config = dict(
    color_jitter=0.2,
    norm='batchnorm',
    stem='single',
    avg_pool_shortcut=False,
    optimizer='cautious_adamw',
    batch_size=64,
    epochs=4.1,
    lr_schedule='constant',
)
Rows from block 2 of a small CTC image transcriber, named by matrix and row number. Rows with one number belong to one channel. Each number is 128 + 32 x the weight over its row's rms, rounded and kept within 0 to 255. All counts start at 0. Numbers have three digits each.
After each channel's rows are labels from the 100 images, of 14976, where the channel reaches its highest value: "patch colour" is the nearest of a few named colours to the mean colour under the peak. Only what is clearly more common there than usual is listed. The data: numbers of one to four digits printed on busy colour backdrops. In brackets: how many of the 100, against the usual share in percent.
# convs0: first 3x3 conv, stride 2 (model.blocks.2.convs.0.weight, 128x64x3x3, each kernel summed), inputs 0-63
# convs1: second 3x3 conv (model.blocks.2.convs.1.weight, 128x128x3x3, transposed, each kernel summed), outputs 0-63

convs0.10:074118144111114119096060116130096088148146074099076165114134089092086049119078099123064111148118128132120089161125104113102054126168108132102144121067096098129108123123165147111187132108120099
convs1.10:192110098129116148121041126158108086165171088087132092151135084169136094133126057103098126103126137109162138065146060119106071127129149118169145131172158078145134128187101099146117112139133116
patch colour: grey (50 vs 24.8)

convs0.71:138077083093087143147130129167075171052109137085151113136136149115115133151161108122169094124167097099087113117102134116158158062121054068154135104152119110089123068130073105116103182130119126
convs1.71:177106130106066157103122104121121103147120107111088077083084108071124079149162083106087098114132125100170097139158115109136106101121017165114106145168150142090163083119123096156147132157099114
patch colour: black (52 vs 15.7)

convs0.45:087125107095084092137122172088157108165063135106118121146129131098080104079082109103150149119144145108119127150129196122155093100148123134089141109188177130051076149116167148092121143076081087
convs1.45:152107126112136085095131062030107099127137134125106114181118093083152180090108139113069131105166090102125096090087149130084155168088123116149181095153107125143097065106111125129081065123131090
patch colour: pink (50 vs 18.7)

convs0.80:056085176124097149134140072156132171146121142091077106130150158132092121145112115100099115100089135092097157137115074079085123119145172166060146144080127117064102139079163103128068143126102100
convs1.80:136130108145110083128119108136160068117173090073134120125125100146143130072085081062073055127111117099170171105095088128074101071125038146118166103144116097121111101127148112148150139110113153
patch colour: white (42 vs 10.8)

convs0.123:118152082129122084080080084153128141143160120088105156161090113099128078107185129112083129089109134089107127024116140124065109179106160143108159166075117132115122126104150112090101116161144179
convs1.123:080140136113116069113104081169107191104102120093102128111142099107095118068079087109096093173112108128052117115152119128115109082104098108097185077067144059087095115093080123119116143145121149
patch colour: white (27 vs 10.8)

convs0.15:100129126099108097066105103132156136128105096117124124129132184052118048144189142120076100143107115123077113053159134111069128149138131139117149159109090114099165121057126082092106116102134164
convs1.15:100111115178100066094146082092103151085068143119146118099106122168118125078085084078170142148103087138078107134123082114095150085087091147105149068113129099154189131042132078126129171150118147
patch colour: white (52 vs 10.8)

convs0.105:059097102139117078090063118189126123126099089095103096148092155125098054139114093097078157124102120099148080153153116066109135102077151130125208109117121132183090136136142103119125136128106147
convs1.105:157093138127133131121061086145136146123164193137104123105122142099091110138146150121095067119085102131139082103146099145109059139121182075153053117075159194096077139075124095119158148137144126
patch colour: white (33 vs 10.8)

convs0.108:122104072114158092125133166137076094153144100084118157140123128061126116099128126107139137113141080097082139130080167142142084095152078162202164098103091063130101095124137109113190137070126084
convs1.108:130122130134060152049110150118121154103094134113087095105082147104140072112144112136079112074092125103117112137130094078136101052149054108124135149149125159098182114076140127073140157123080126
patch colour: pink (60 vs 18.7)

convs0.58:137106142127158154158135127137121186130084132142087146112125173059089144157097103113091101120179086108172120144097087108109152090082148103159137083145035094100101076076160085162126113103107134
convs1.58:152071048110072130111101100099110104080136097119124113113095126156097139127103091050149117085138184096123124135085121098167093114102074093089091119141161134095057092116120049086106144224089134
patch colour: black (45 vs 15.7)

convs0.70:107123119173098121135139095124151130149132125083062113150142118153101071203068121115113140102170103093089149082133070083087089151114155140053122132117093130128063147116141118156079152183151120
convs1.70:151126141135123179083119104159044152143151132094110077092142117082075154119125120136113109128141140160141096093176153158116123131159135117167090165095148101110092092076117113118170089127091138
patch colour: grey (52 vs 24.8)

convs0.37:132141111139109085073074069081104080138116090086144123159131116122100089071090133086095145099123180168123090114118139147101091111083051139106138083104117097131093122071139138105131139119082071
convs1.37:089081105113152117216116124132152116098129102126191090087077094156163215108103078125116130145125141101089162124068131145151155130075183149069138096162096125105146100166102163098095079140186159
patch colour: red (37 vs 0.3)

convs0.75:135122143127113181118114132114093152101172153108084105112109162160067148160146121137093145176051143130162116149165170058144119067194133138085116146148123102153107142121188133171112153134156055
convs1.75:121071121100105125139069084103093120095106071105139061149123086150138113060092085129153145097139109137136096109090146114097147116120117068154090103146136141145107110075098142105095104138095126
patch colour: pink (59 vs 18.7)

convs0.35:074082079099130083117101102132096138145097076102097117177101107121144060069155157077084075090092157095124168068091126129101110124114129102153124133103153134085157133110116101095127070091096120
convs1.35:111175082177150146147156156115057151155072114169116165158128119139105142127180120104068093124143127166069145127136084112154141123082092112084217100128164093152083148125120074135125153176163105
patch colour: grey (51 vs 24.8)

convs0.36:097060112099112092076114069122099113158111044087153130138114144098109109070111108118109101104135105076127117093126090150088147148074072128119128100093125126144131151103110113061138108042120127
convs1.36:094158115180141123174125151105150112152095118163106113138115119119133140157138136111090123149113114116099196055161147150152155108149124161131111100144127137124147121156141114121131135122139072
patch colour: white (27 vs 10.8)

convs0.72:093102164116133125152077158141109095118127103125099135152097073072121091110111165121135091134153162087110106123083108124105068047095129122119168158098040142085140101097176134105138127123065169
convs1.72:126080110023118123119107115160150102188173135127107183152122132165095067133157133151153118154112164139172114163131119171133088086124140083116155152128152128151144153118085099157105130112155125
patch colour: brown (53 vs 24.8)

convs0.65:137113057072131118133146165138102128086094128116113138154127142099078090108141090103166152112144079084101131158048126192142143114133088120202117132224147102130115082144135126101134088131113106
convs1.65:196070108112087138118099103097098189153039164170101057099134138116111082115144131129138087116076122104117148103166090081164180140136143090119121114080141128100147126027133109100149121122117090
patch colour: pink (48 vs 18.7)

convs0.42:110121102106121093080071123115169118164092078128186154146105082122160082057173175155105101124094157112108123081125107128089071138125118107122088150108116128108184106101082096064130107078145136
convs1.42:076088136122125107105132093097159147041073120093109130133180129129098115105100106152181174090129117129121135127068091127115109147090148136066179116149135158123080066132102158135075126128164150
patch colour: brown (59 vs 24.8)

convs0.100:115102098125081104116117157093170167120118116155136135111107087154096076099138192154127097082101157134116108098154108101030123130127150125073142119075098182137127118084144150117066190143078144
convs1.100:135131165131109137137111138144111070091115101096141135123134138084089117135137152163130108102150115165127072136103115134114111041136110150110047120133152144160040111106105123141104126071125146
patch colour: pink (41 vs 18.7)

convs0.106:145112096119129103153147152132199136102098142104077139165150131105080115099112152143103115116116144106124090121146097072070080144106141133172126115122046054158097142069083120152085166117191148
convs1.106:123119134116073117121101099160182121147091118079133178077156112159090122159085109162137110135106096085184093175122096102084086106127161078073135117063140123156116150093107125146135093114108166
patch colour: red (26 vs 0.3)

convs0.99:131123115111086105140072124168101149103125154131117109118155132107100111133090093076080133130085119160161091168117115093121159071102157147125200086167050068154086083124143076141097153110078121
convs1.99:144066104160086152125058061106127122068145125081121115134137137175137150095083118052121137099141136080163160112063108112171096144123146078087030121159129162140142108156090090094095171172113127
patch colour: black (37 vs 15.7)

convs0.119:160126172106145134190118188123141148076089138123053093102115095147093119071098114150150133152143113090157088171163173107104096086158157108095091153130058095057126148142115138128101109104105145
convs1.119:132099124111138134164087083092166177173120129129126149163120083139072090099097118148064057116085129062130108129120106121083151127068149137149107110132111045153111155144099066141114120117153100
patch colour: pink (43 vs 18.7)

convs0.82:123121093082129081106106084149103127141113073087113128160135101119077090078127113084107115080109088024143118132085145126106145106101067158202171095119143087171118127142115118109151136092118108
convs1.82:125142109191110135133138124133105137106029117149084088125103106161129117142129132105094139136088137108098153060121091128137154173105134133143161103104114129081176105075120150079159161152096106
patch colour: white (33 vs 10.8)

convs0.51:139141141134103098108126124096150127147128122131058114208171101115039086071103133113096129149148117113128120101164162149089124170158119211077141126097107099151097162085166134118145193105125135
convs1.51:134090176149141139136086074137114091120123080123089138090093075123130109153095113145122145117134110103135103113096114126079093139113177088137115069140150061139063115059066097096123110115104151
patch colour: grey (51 vs 24.8)

convs0.79:098127130137185148114144153125087060150162102111093190101116075108081108122126121132145163173149092119100116125081119116113067088143094123102066109081100117135158074144131153100222097141119131
convs1.79:120073125120141144106084147106094141108115152120072108094083100099082032104130140106139113064125128095109101132108135132128088034147026140092115156117155132107170092116105092133105133091101060
patch colour: grey (56 vs 24.8)

convs0.112:093100072096129141112108134095068121086071116082071071141112093112110128121105141112126082120121179151131121117068103166146104102086092062106142087127133166101067146119105123105113089083114072
convs1.112:072141109123134098125125123125127208116176156185148154159136113117166191145136126121109120130166131112090144160103129145180149177065159143098210091127118096057109086103111151091090115186150107
patch colour: red (26 vs 0.3)

convs0.115:104097118112150111141118078168143131144121044113094111170118126113132108084133161091106103109087124146076144105105130123042093130089056121139198115057100163143161129113181110109138093097131130
convs1.115:122090119045118108126144157194158141139125155125116171159114090188168056149184171123087102157127137102114137146169181151155099171165134131142173175149117149155191194177127112142120173140061110
patch colour: brown (59 vs 24.8)

convs0.103:163182189130176172151157119093197125098115128091059140118146112147103132120134118115147103135175111107157130091164094187083086176118168152089118152104095099064146150107093123116126103105092174
convs1.103:101130120080140064141056133134126160135096091122096147089148095163077121143094098133099084117099121043102133065139087133106128118082163092122130102110182063126124123126112110088087060140108108
patch colour: pink (44 vs 18.7); white (35 vs 10.8)

convs0.53:097110078157110106059090117062106099114086168144123132154112122097144132113088121144105140151132177206114115112064156160106088121094087076119105126110125139083131114067146179085110131129101071
convs1.53:092066115110078103105077166061164100044120097171128134089104116156106185107107108106195137093124169097116126108079107108169146171087168099098126072068138117102093087119113119084140137175160116
patch colour: red (50 vs 0.3)

convs0.63:116091134127140102065101067125099096139140062102131133117117177089092081109101107125084137144117107112157063125138105089077136139069094145141139091131061087153082146075121095095148138077145101
convs1.63:122142081142168160135120122109104146160070147138119088130100118144105135133127153103154155147082134137101135090164154122136158114116115133138127089124147175180230100149168114104116097156128108
patch colour: black (38 vs 15.7)

convs0.86:031102137150135099178095112141081094151094162084119109169086161106093112124089141114179129103151123092125185107089076130165152107112159069135097110198108140110105115144143105088115115088111112
convs1.86:163098082108127096135147123048108130129145097127122104148072117070111161089098109122109071102116153120123078109119164122138127082096059107118168089100126124125082080099168067143100151160071083
patch colour: pink (51 vs 18.7)

convs0.30:102120153110192136138093129110113073178130064047086150120101119112111123090109110106097155135085121101111125142111104083105066150130092152136106097065081086148135116151113138067180127087086139
convs1.30:115129128141156134119061158113140110130123105114078136130122101112118080136140146124118123081109148110114088109097106119077136047122064146096096083098103139086208106137120096163107150077122065
patch colour: white (34 vs 10.8)

convs0.29:118185102134095126104122113089096103088140135113097104110136108123084079183074095089134153126116160154111119113086154093113096058137089129076142111157114105106061118103131141150114149163114022
convs1.29:116163137144131176092114140125119112091143146132175126053161165132168197118138108115133159111111133164132109139078163157144167153091159111182071147147118154161166166134163136077153106120140162
patch colour: pink (39 vs 18.7)

convs0.73:088076156117144109123113142206156168158121135071209150139101186091184123130109123107088094121136144122085144075138070126152138088120142125094092161100124064086158113083131094118124141151135150
convs1.73:130092114078087075144108117149165087129173086060094103083123089155122105116090062110109074075088113072120216126151113097089116097095070143086133094161093099083165123166092136143136128122148125
patch colour: black (37 vs 15.7)

convs0.96:121169108125121152086095119080092120110122128144109071137193097101138131163132120123127108120082171173090100149086122130100116101153055114170178117136129079163087126133118090173084101147118032
convs1.96:101063110109118111102109146136132131056109099142138152077144137205128136104110092095144147142110172119116158119129146136180108156082146081135087126118099112121157155142138138075101124155117143
patch colour: pink (51 vs 18.7)

convs0.113:129082141127130096111104116119091057143146069122117119145090123094114104047098101083093167131130133107154097130131091122072095101114083136126096052047082113144095137115145122096135125082081114
convs1.113:069119096140184194195094128104112141183142102169096089158074063124151128146117120095137186113096135135107142074124114079086106127139120103152122065077120138120206133169118116159138116140172060
patch colour: white (44 vs 10.8)

convs0.1:128096116114119109150087159170143103097148113107026135156125101144127095057148167089149073176141179156095174138122127097091083127145132157095190140090087160111119159097157131119139162095098143
convs1.1:145134096008149093144144112204153115185165150142113182164160156163120115163202163159078088098137130141153126159106128101135160116163103152133159160130082144150160126156129101179158178141099162
patch colour: red (38 vs 0.3)

convs0.3:103079103127130088136139128113144147059059125111097114132161175163076066172127135083114088107101161039127106125111136100076156103091113130139165119128099185087126120058117140108119140122119150
convs1.3:162156170164137106093093129138111158118113131108149143096140102089113091119127055161053065128108126128130072160156119102077104085141097145108082140125106099116106133081151067161083161083087160
patch colour: pink (46 vs 18.7)

convs0.110:085069166131104094093123098137100057100105110173101093106100089088099089122134124099111162128121144151149112133096109139085072052121097088108102075094061167096110119115153147118117127123084084
convs1.110:092067081112130152159102142141130158145149113194154135106067119136153136171145107118187199092132130095097142082114119110118098108108125083123175050102169159146201084110123120112166090196173075
patch colour: red (31 vs 0.3)

convs0.46:128133104137095148128147127073132103140126151130132107101148121169088139091106098138134142115107218175112119108088209092117103093123114167097131102161203125108091197122129185113093188128117081
convs1.46:150137127104099103137074104094115072154111062155115104131119137099151179141144104132094108095103102087142093085115066120095108154085161114171133090141127168138096060071108144101107090172173114
patch colour: red (47 vs 0.3)

convs0.62:112104078118089084121140140122144152164081094063108147170073098128092116145174161154167119103089189124081112057096163117097065110128076094117121117114159159151129116105109134100124150062131104
convs1.62:048103112135141064142139114102110108055107115105080157111104127122107138165161111102095149126114131097127107155093099151150121105130074162087096131163093170142121103158109144103057160145107186
patch colour: orange (26 vs 0.3)

convs0.4:110094165117108086113088083144136160146127144122146118139168146073090089115120127126063098080087138134128141110183124098093144135108202151075155175102141123059113122040157100088120160111145143
convs1.4:129112073134086074136133092108165061104121065084089109121135107171126123092103071048118073112079114064157153118136074104058129088099080189131165087137111110094128097111108116166096134135142129
patch colour: white (37 vs 10.8)

convs0.97:091097154088149123172087123094125123084117124095078149110149098131074083063092130096118079081080141096134156139104069101110139085105170105153188101144090165091148091123153096102169108091124116
convs1.97:160153124120160087144135113146193148188115138110129128210163132162116087118147150119085079125114127104181110121120106141146155059120104129130151152120096046164125156155090083179123130105117079
patch colour: pink (51 vs 18.7); white (28 vs 10.8)

convs0.39:106134111075122105062075075145135123119141088148114132133135108070143093107160139104073037127099145149084116087123083104088093128100132123120167165067057144105146102089143100109115104099129143
convs1.39:096114092118139131132156148147161189209107114162146129151135157136159159119153124143182182179112065165129127116098083137156125130124143152142198119144159179175137137116103157147176132163141150
patch colour: brown (66 vs 24.8)

convs0.41:155147118106077155120125134073125078079143084143125104118142119140154115196156128093152086154124128191080098079082140159174126098084047114136138138131119142131145089107155181169095165128166082
convs1.41:097081153091098063144094094133084125122112137127179082119077074122154101127137137155122124131112073124080013152119128138131121127130102131124128112135098168158147100104141163108166048126063132
patch colour: grey (52 vs 24.8)

convs0.91:096192105092093113102142100158171158116125116151137126110197092096130121118108107102075117121114086101134098162126081110051159099088165177125226148117098096153103108101130098127133118118074136
convs1.91:140116093127107178123062086143100099071132158100079167100150115184118146115115123096133112141090151113152194077086136118181134133119150113131095124115137172070146172100105094122100177134084110
patch colour: white (28 vs 10.8)

convs0.92:092139100084091109031082068132143155124111089107117111117144154067111082100142106148072091148124141123096079100138138142092109137090103140138176179127145097111147146063143086096107150092152098
convs1.92:106106082136149092165180124112110136152119141125109144116122123194137173167110113076130118200094070078084206107095130140130132143090108139100172076184140171108171133144120109101095139143175121
patch colour: black (41 vs 15.7)

convs0.101:067097093111085096120086060131111150133099091107079078134101132090134080101133125135095046116080120126089131051105132095097123124092126109129167164115125110102135155088114098087068112098137112
convs1.101:070146153158117094173200156096095124195157134162119191150152152152115086183164107095123105144096105111101180137214118153097128172132126172116146072138107149105121183160103084120096137091175139
patch colour: white (52 vs 10.8)

convs0.77:063070153106130097167105136194088125163094147093111111137100096114137109106094118095118089086098164096125150129110122102211108080116152110084122149122139118036117166093104088124098131094099124
convs1.77:122109114108126091157126114119153106172190100092141137168117097137109082116099083080105060106084128045130161146164117125087120097084067122091165095130095054120175111183112092160149132103138119
patch colour: pink (50 vs 18.7); white (29 vs 10.8)

convs0.83:128135081136070093116118129101130138088118118103088098120070115126067087163149102073099169135149118068085091091120130086101120122184115107116104107114148144111040140142132125099085062133160083
convs1.83:070142107144146138068133080093101138110128151055155128131164160120125147128085182155161099182114103169100118159111120137087189118153100123118135136112110137120101088095107119165144146083104144
patch colour: orange (25 vs 0.3)

convs0.60:115119112084124128075105052144125094139141059090110115126100140121088075093128124110103094137138143063124081079138090120071104167079122173103149142075097108114104144065157120102142154081102122
convs1.60:116139129104133119120146137183136098168122146172119111206148101136096115176128201104149101146067129118104145124179157164164136078148090097147166115083153132166200121149136131146185145146177122
patch colour: pink (45 vs 18.7); white (42 vs 10.8)

convs0.90:140141095123106150080071122062152120119148100139125095141119130125160150118154135154080084201092169181095110068130102129109062146127113088122067146070102122129149067127105123105069113124169113
convs1.90:051057140087095073101121105070145159085102131152130164146160134150127102104124130152176162104125137144082117104106109134142112167118153109137132127109065138132171108161123130122091090150108141
patch colour: red (25 vs 0.3)

convs0.66:143138122109109123108079165099123062147128117150087153158119097059136126096120135144072106200162084069099095141116134182045109171147088145164102116114054087121138116134125129122134120099100136
convs1.66:155104125074101125099056097149144144146143138090140137132159082133103098071117083167134131083140056100147105113134047086114071133161190084126084117126159085147124119099073143113120045136114175
patch colour: grey (56 vs 24.8)